From a checkpoint of a small multi-label image tagger.
Model: 64-pixel images, norm layernorm_no_bias.
Rows from block 8 of a small multi-label image tagger, named by matrix and row number. Rows with one number belong to one neuron. Each number is 500 + 40 x the weight over its row's rms, rounded and kept within 0 to 999. All counts start at 0. Numbers have three digits each. After the name is the row's rms in percent of the matrix's.
After each neuron's rows are labels from the 100 images, of 14976, where the neuron reaches its largest size: "strongest on" is what is common among them. Only what is clearly more common there than usual is listed. The data: fractals drawn by 1,000 iterated function systems, in grey. In brackets: how many of the 100, against the usual share in percent.
# gate: MLP gate (model.blocks.8.mlp.gate.weight, 384x192), inputs 96-191
# fc1: MLP up (model.blocks.8.mlp.fc1.weight, 384x192), inputs 96-191
# fc2: MLP down (model.blocks.8.mlp.fc2.weight, 192x384, transposed), outputs 96-191

gate.286 151:445461476547424552461461571559514552553529519482531502543493490521434504532561489506538502468504536509506531496575498465495532471579500475520565536440500559500492544519480528443612518558539541446530512545505516533464514434514432458510491467503424526495527509514447491508484438475545402514
fc1.286 136:525527549458534485551510484432407470362436530537505490474509481534556526493490540479506446522492479461506545523551513539481489521459537514486426478511546479468472438444532423512494439455463483489512425490482490429494503513494487587507473561543561460531512495470566493486553560509452491484
fc2.286 156:564458498452482506478470448524513585459514543507519518459441487474359543483540555492490530476422470533536474551469469491455515573506522495522515480509462480539500439497476502536547487476531504500482512445522536508532486516501502517484551529413504434521463489498479583500438426515545484508
strongest on: five maps (49 vs 24.1)

gate.72 136:493436477594535424562485491542487511494473474488514498541452486467450541522514488486502500531493538433488541503574554510535483531492528425537490437557439559512514593484517501418481563503414496477496527580495525519520585475543494450415416504477494522455435505408521485512515519487476575530
fc1.72 120:481571576440473551476531560437522473533473515511508534435583477522493494493424570497501493499488534514553471532500518447496488486447486483458513504468513480497471394503473510553470496448560553496474420415577501570418461526494550513506575505468497470536518484548458531507528469502463450485
fc2.72 128:574493425557438492532496468473473518570461451417504525527486542503475543579478534540446533483441552485555497516522444470543417494558548476525474514501464483425515498516523506469430474525534511540445490466464538536527500510468518483508543539506531479362461516476500454592459504465495568579
strongest on: five maps (52 vs 24.1)

gate.29 146:465479523526422489522386525550496536481525482527531497472437476531477449475491549511513546530544460447522522520579456467474481521564492536489580475483614455531477557439544477464436522477530514486490446490494512457514488516483516531470477468481381429481484480433545524543491534504602466464
fc1.29 152:509479513456541493520551502497506484597488521498437504568528561532534481524517493497469482452460550536480518500440526531527557487489480463498439599466490487517492509548447526543533494506445450535550502451425492538456497479484469526531478524522594515508513504560478445478523491487446502538
fc2.29 153:495488456637474430477488481505510531522540540468565545518455472490486507521548519505510518472538520465523545489533458447504492465569502541517495495497476515565472539471498551479521550460603465465482418553571483426552479546483401507450509520492501462496511530445516454478498452522501501479
strongest on: two maps (54 vs 25.6)

gate.61 131:520518569518494548499473556441489511520471573498453502446498507441493513512470442466457493418515520484471540497536499541494482489516546476482503492502515455472479538482488489548566496496445545530555511540611451534490377501594477487444542539522458501496463519558501439515516482476473419481
fc1.61 129:540532462480442404494475521637503462463548496501537491517474429497476502508453563597477538559457509465496468496509502446495526532483411510542492502506510427551494471493459526501504545527475474480516499436456529452554556496415554465468453505525489501470501501442499535488530499530506588499
fc2.61 136:488478490529535507481482462477529467533526576476429497507556494526477403433483464509542500483518578539548469483505463462541445496490481411499490492465457455577559505460482562501499509519489546576504483565422518445546463453569557471515527469440483566484535455452412443483458560471552499495
strongest on: five maps (49 vs 24.1)

gate.172 014:460443575498522558516458524495498499486461534505444474495517394563475478560534569458513527504537521481536515481483457491483503479464485461497479475493523505576527608538509495490494489555495496495532549487547479577494522488483487504433555479539412538537487519535484454527455535502516475415
fc1.172 016:446474469534495544463451439527499463565497489529478457510509413582527525478561474502520511518513504544472480566480442531525504466475488516532496471477503486551536499514530471430538516481527475494459552519506565489505532471459477545475504450563325552600456482475470471562460534493568442513
fc2.172 016:431548565477539535492452516500481461525465454571464510542445516560556508472489542468535532529438484396462470484467492471494446521506453460537548462509520445528489437473547535462577487528498502528485558438513491600500528513450444476533484433526374524501530535477496474500528520543584528547
strongest on: two maps (63 vs 25.6)

gate.77 035:456530419481523595463490483541579594543535435510522469550498478546513532516450509496473476488442505448503470458532519480529507446501505484478501568445504491569479518501506456553506572504561503460537585485496483525435476442506525538424471481622430497490477552482501555561552482458560515449
fc1.77 042:433492556480526501541542571528519499533517463510548488525461463507431487458504483462511546418441518485522466484483516489443453487524513482466549497472467569439462516460452497522536466520479587476475463490534571495458480526514548571506555533455544538499512518457461550475542511519406430481
fc2.77 040:513522570533494493517505500477556533562602497449513506512433521452485519463555483534525573497507475419520501537557506509475473469495491431472552494539543504435466524483533484492484546545468556491486471490527555452472500592486511516502500483473479483492529434537445548499449489513430480517
strongest on: two maps (87 vs 25.6); sparse (80 vs 26.3)

gate.187 125:549559461507479481471509515461526434543487470588464511523466487487502469438515479545463439501517507505497459551562441445561454452457537499595496464549483546512520510471496473511482556569494482507537511525483480515495523500496459491568484439421516551457481501456524499541522497526482484535
fc1.187 118:515476463529527465523509464466535509533461532530465472518503485498552412509508508507492536479543539542528490565491442486467404442464507485534512504546541552452522413497521501562423541473516542550488467435463516522553492463457505482544521496446511534425492484490486542554479547523479492488
fc2.187 131:521402578480464460503505479463529485461532501455524499465458499493601489523463505520459540532534562502463496428517484549519560463475472431449521548481560502529524498500494600550524415430509571491528516499499511484431525493454499532513490472561470467519568531580520429496481461516493441496
strongest on: dense (33 vs 9.7)

gate.170 032:537453432505495485453568514506486539463504490511468498534473530442563484513409562498527486542461551444467472477541532496572446508533551434467537481394496500522516453538564477466495480442491533462531440511512474496462460493487492529539500494529389509409507470524496513531499454502493523550
fc1.170 033:525501514461526468531488464491488527541502515517463485460469472523482456535554483420554519519489506527536561512442472559429489493460426540503504505632505530518462519462470486514515489465491475488507482520464503499470540633447479445428491546533525532544573554450507523527476557455481447458
fc2.170 036:512553521514479472511496487502501551444477452454486506526477484512477440525526443529502494480522478465541497546575523586510505479431511513557509493532470439477479485491472473468549459590544505522549466524493441464484499604514525470603531462477488546578535531505472450545534569503452478557
strongest on: two maps (100 vs 25.6); sparse (100 vs 26.3)

gate.378 131:585536490527446558549469495552475499551510491533481482536512497516511511453526438442461522431480539513522485578556437554484488517506479525510561494459587449522472464471498479453430527490441496479526508503492498511547504531466457496517464495494487547493453504488515531579593485448509468445
fc1.378 124:554557483519462549544486495526590594496503538562460493487461479534532469484444442479432531448456493544526485549511439529515439521452509527511579490467457525426462486481472432487402544497491481475502500561436562540471464485439510458521470486508504508464470486488522489535552521521517548471
fc2.378 143:443536611459544493445509499471440540463583466466517478440506482553490499544471485537503455518557480486607491556533474512468542478465533564513462504517498452506535511456495448542487489453527476482520461464438509528482475470467545436401500448492481526540578439526486494539499471501495546501
strongest on: two maps (64 vs 25.6)

gate.120 119:494461471526504560510497456452499535491437528497497489517508520487538517510463551443475519518551469483510466555550567495477517449470519506482542568488540502595547485522454506473514531478545457553431422557482439495527445517469490479520456473520512526505468485491565441505473496508575499440
fc1.120 120:501537547542456460481544608592518548517494449562529526503503490510505496554541373533521521525464478478473519498558499540523484568496503478471483498558460481453486502569512442542492493500459522466582535504522528458449541522541513506472556512511496540507517482479478442532449492517424482472
fc2.120 125:614520460517520556538514474441463516480463552459558452469461555457459502485441575495550527462514475491498510570431567539548514446467504568528552484466574521476491468486479490518565516471502522517506522552483456458568499543496544463469546446463565527565490505493597534518491520498506559439
strongest on: dark on light (96 vs 30.8)

gate.154 099:491501507439470578463408474516563560529504517455489509514495470537541466528447515543493502452542541525496473463573459473483549553539533484490420518498513442501560488534554487417481483492398537449503523483545470491495462525518542464496454522510514558545464497556514521487475461466499554427
fc1.154 118:474518531447460514441463531559494524491559533449469480479510498548529490536441503562504552503474585440475472527518411458539536502494459484484435482474442406551576504501530452449485481541381538434533560529505474487498485498479557489495466551477456494494555458446520436428463502505510567490
fc2.154 118:507499434479503454543508536509477559453456514513556467464547503562427532409420559556537526528503495510471497538433468497497549507506462466516463427526522499526462574494501460588490473501469451489496507504514489499477496403501508454475513460520518494435498437578532495526532542541574508498
strongest on: two maps (73 vs 25.6); sparse (67 vs 26.3)

gate.202 062:516463540467472494544531505507488439528551517535473530456439514544515482510511589478596468489453513525469501432540567441486497496464588440487402478535497501484562463528467508523503491480502498508400435453523482420495473533491436425560507513541470477451495551491505592460459486526499471552
fc1.202 067:540384467520511515508534496544487478499478497562500507496459459492495490522485448490549523414460621568496445458533519468405555553555461437564490573457515475537471477466502515503515489486425541492473447488513492512470443410445499549543516531493552480504520518512460532528511503523540541478
fc2.202 059:516481475442428530559443548431468443494443582539507501520586516485483515504493495520473520528516601452611556480421522511486465550445534456494514526409484509437589486543551546484478511468512531508519475469485512460511456487495484494580492542566512502492518508542516459504486475515517492541
strongest on: dark on light (61 vs 30.8)

gate.38 152:480525460574472499515503549491475461480476513613572474432492499543527469512426488514479477469516551538485475505561497467497613503533499479475476470489501434594455468469439511498574463531509558470520486493512424481546500493476559470468503535461429545467439483535518489499527461519520495501
fc1.38 147:484491541482500540484490502496560498545528502415424527552488478466489527505535484486517504487462472460526511509531528507522466496468477505490508521487538567458526521544547461522449531446484408506484497540507526473477521535536399501472493421500510556483540485443521562533500539514461532519
fc2.38 162:500468551504480533581427471517539549503538477434463500485540481618478567542509443495535520455492458488515496462497505552487448479435418481526577520474494543507481554524456560496526508507440483541482484475565525451553501474494505533538545498412472488514503539515479502469549550433445528487
strongest on: dense (100 vs 9.7)

gate.137 147:495462486517488547536518552499547480502522510511543517548522541518465492480479520482485468453542496456502512587495503531484485503496480475520437501521519535549516432511488522442459506522512472521437500578549472537576506539456438463511432495450499584471429548492554465492487593507517491503
fc1.137 133:512558563516516515438431462505458523524492528485473492461532435538490567445604485481504511511479493602538471419552462445487554506517522532473528485499488473486475554498525462602524503502473545599542487429473514487500516446520557557480524521558502427511537453514479526517556411460429495518
fc2.137 136:573585546382503563500489510549554517571499474433511514509469469493504473456468518468547502426460436508504471515574490465462476516491392510453582482539508460520513446437519502455515516509523469477491469557518450522480504455540519471463559537572524447463491526549505479504573531488532604490
strongest on: dark on light (97 vs 30.8)

gate.351 133:562456503473431552436496446523476545476528511533439597491504482501545453485523509512537452517532431530466506455485438550622591526479461525484563461457577420492477516491518479523508475527504490481473508491435495508391481495461498490532523545526566464477549505477484536520461457505484455552
fc1.351 140:475508469546553517569469546512531465494507528521535492515513519434496511436406462526452539488464579470481475529550534431395480483534493444502504478502433547458568472441487499514553565477526507489493512534513497496591499457474452478481498432513488529493416531517546473478513566516519483508
fc2.351 140:514447501504475518506477446533544498513491572513444510573503430506486479484508510536516523436480548500481460499445485500503481479553507515440562501470556469475594522447548484538538476554516560497561521455553479500501568474477455474463421498599507435473480490444446454533496483488499511541
strongest on: dark on light (86 vs 30.8)

gate.346 158:508516540507501457515470537548532507434462497430538614537524495534471555502536535505544439498503458465477458560532557461501449439425445605527426525476501491525383518446519463531483499458485475512544490508546496517522521507503482582482534449536443472498424432456543514488493516490513470436
fc1.346 149:516514575475525501517442474525536452435501517472536583525499490511440551514514518505534490527506452450493475545500560499453477458446473538513409478453491487493444543508513463496513484547484480492551527515601534515519539520476467546494531446560490505446394467427513502509513515498521479406
fc2.346 155:523505511498513501530467516448462568440453537490479481500525490441533454437485516469565485481536467550549523475590520559515514520536450492514584504454506465567490484461532453499461511456494582543464492569498509510520494512511466397489544483496504529465505483512405518514462538500477431472
strongest on: sparse (98 vs 26.3); two maps (80 vs 25.6)

gate.40 009:487481535517497478532536523472570479534424466496553509493443456556489445497527468459534511527452486462518475479421533555514433471396525485444519486465463587518422462475523527534554453472521506565494452524481532589441526562523572429522448485486536536550461575455554522509496514482500452486
fc1.40 007:499436541494543438533498548451483485520483534531538527495458478507510433483621462478535513469448475504464514505380485528497496483417559502501480458513451518481445481468498511560592533493515495541476442474513509545511526627483592448473485535470543522507501569478501487478477552430540525526
fc2.40 007:514509463514449506532495511501487496474547493484494503437533524464504552455491537543481496460540471497451507523543463507566532514590493505528424509465505595567484466506522478506561512484492364466515515507488471471508537391486431453446455532541506493445511480486534528471458432507566519502
strongest on: dark on light (64 vs 30.8)

gate.347 138:458488494582386504549565512507535452537436470528523475449521473497585509463515472496457511520563592447487512437564508540507498503573472539503504536531504532489527528465487508437548502499559520439445482512589509483498515555492545519512446480494512543455423484546508473520539523489479478493
fc1.347 158:433469514481573467495472510522512524504445538489535506544503464544458467495505553510539482496547491444523494459484480522478501489513458498492474451533479454440503474492482490443556508488477458498459467407597438455506540554517598569493472519503516503511542506541520472476512546508464444511
fc2.347 157:386548471554485508477537398568510477477450492486448460461509560539558475520431556470553496441460516504563565554420460484520562541450584485463503552479506517557513555495525545436509447503550483512561519422451504499430477407532458437503440515528458518479471483503464510563562470467489539515
strongest on: sparse (59 vs 26.3)

gate.171 009:517465495495476490493525516459473587553495462473496458453506387560575499576535519578409572547537526522453504548498492514475512475502419571485548510505553486485487526510518455436490512503534487453570566464518502504548465472519518550505484582588421499556511485534438466457468527481511492427
fc1.171 010:462463479468547587488439510525561587522562568491467465488537504531429565590421484510507560490523490456477439483497391490470519481555522520509520532461506492432520549552564525485504481536534525469486440519500482496427472508525521516473452493523522450493490528500450469474433492495550496502
fc2.171 009:426572444489491465495448511518512531544495473397500468455455522630509546573482512508554522526507537505505445519499493496496552451537572453521506547503551521512488485445507558513439472536493455449457523506484538525409474540504484440507464497484538460470482568524448511425508527523522452487
strongest on: three maps (52 vs 25.4)

gate.300 128:530537489568555446459515463411425490473562517522477426501550435493540581522500394458450519562566495456458546537501444530566571450475533508503558496525524486493533542510546475496596478523554504504521471472534478484501514545475496397492507478505443559471555463496555548514498520493464512565
fc1.300 118:508556456563529445501546475524446485536525494494514471514478476523514434506449498439562485539528418452432470537485472541528515542481508442498469508514530504530498503493490485457543473539503550489473456485465513522513530573481488545510447519520495529477472513528512562517581440465495490546
fc2.300 117:548495502465437549535515378486468533487457539484526538582524504494543524526470474477571508531458525476485385414537518453471498478459441436441490448494498513494480471502446481472483515445467515510557552498484501526460523472455487520534514472581482483551454495570497522536456522524527456448
strongest on: dark on light (71 vs 30.8); dense (35 vs 9.7)

gate.69 097:560515463438497457530533436531490490529498544449521494555550468556501508479475558514453543478479425553414570452557553434498510508540426485500533504515479495385553484548529440474531514491466442449504546521542486475482427520491512506539508439505535548441517516487514524522493531474495509467
fc1.69 094:534536497448510583452554495445469500463477456519456502491541500489462466596488495546535428449543508545556508517509510529495521441544440498464429473533514556509499453569452527504448515446500490466462501515480516578491563416538522562524510485552503560570508482504489467488473500417496504445
fc2.69 102:501532487488470465463519434478532491533591504474474476529530537506509545467498492517555429489512472551449439479459405473516488443490481474493503481540510493541471542456494538439488549487516428486487489591497521526477541531544447541534471568471421567497528476448428489547493409455496477541
strongest on: dark on light (65 vs 30.8); dense (33 vs 9.7)

gate.354 147:365494553527467522482512435477543609519509479488444610436545496555476471500525488501497507489575477546511499518524461512520504479497559540459480458518566492517481461509513459512511506511399528501480496492530472510466446567494497504518548536467596462383562505576511506484526481459495479521
fc1.354 137:419501494510467423427523487484415499486497472523414569511537513515451501516578458433529476532582442477502479539486480508516495434498538446518484518522515519498480484519496476515521484515457540480471548549476518529472476503468503547597567529516602508542588504553520517491538419479516559508
fc2.354 150:450475532626482497526527544463483521469462466499452515401547509435561568526477492530484520506508500571526510488526559500460572501493470600473483494501499457528571458532467448516471552519534560469499488469483523442516489474554483459465534506406496479411521477491466478545494424433503502443
strongest on: sparse (98 vs 26.3)

gate.179 094:441463538505500484493462494534473506501550488526504563531510506486413480443471558550601471527478511448486443518473440531509488509519531505474466530567577456525534485451507530474400514513528513512534543474525517534531471544548461454503477525392520522568456521455496493444475504471485462486
fc1.179 109:508456521521477490550421502431444517518560465546476505492522541476501479433531499487546526500499463546502498464508484583444453472496507420537515527514493461476565582529453532483431524510498477517510487436516548506447478518468508469556477514435461503523488483501457544481552500498485429488
fc2.179 101:516619485461480607455444497408444480383493501470506492566532523471535551505493551408538522502504508420493467445485487453551497532485440540478466450522526480517484527495495518504568522505498506456531434472507503476446490477482446551539561553518559493509523486531439455483496450481480530569
strongest on: dark on light (80 vs 30.8)

gate.213 123:538476500530489509475521419622531535547543471424527528551439525469476466531522471505501395546453500469532526444531519476530470519567526481552481500553529503518513513513488490447529540488589524504445433529508483398488484525514584392502539526407505514474499567503522502483488515497554488524
fc1.213 133:468453510497556482512480530557422540553556567418521552526500524473505431544457488482527480519489439484501502483504473505552494577541522477502519470441618548475584531542467516486554515506585477491490441518595491414532520471424570482430496454415497460463547455504492527503456473495484572532
fc2.213 116:479501433556485465431548557529493515470504403439503598468533530508511507584526478458575451489506466493474489468468470472460518500470537449530528570511498460539561440496499512537505543476431490466516502469451510568486538482501464493526437517441479538490500489522455476507454536555518522494
strongest on: dense (65 vs 9.7)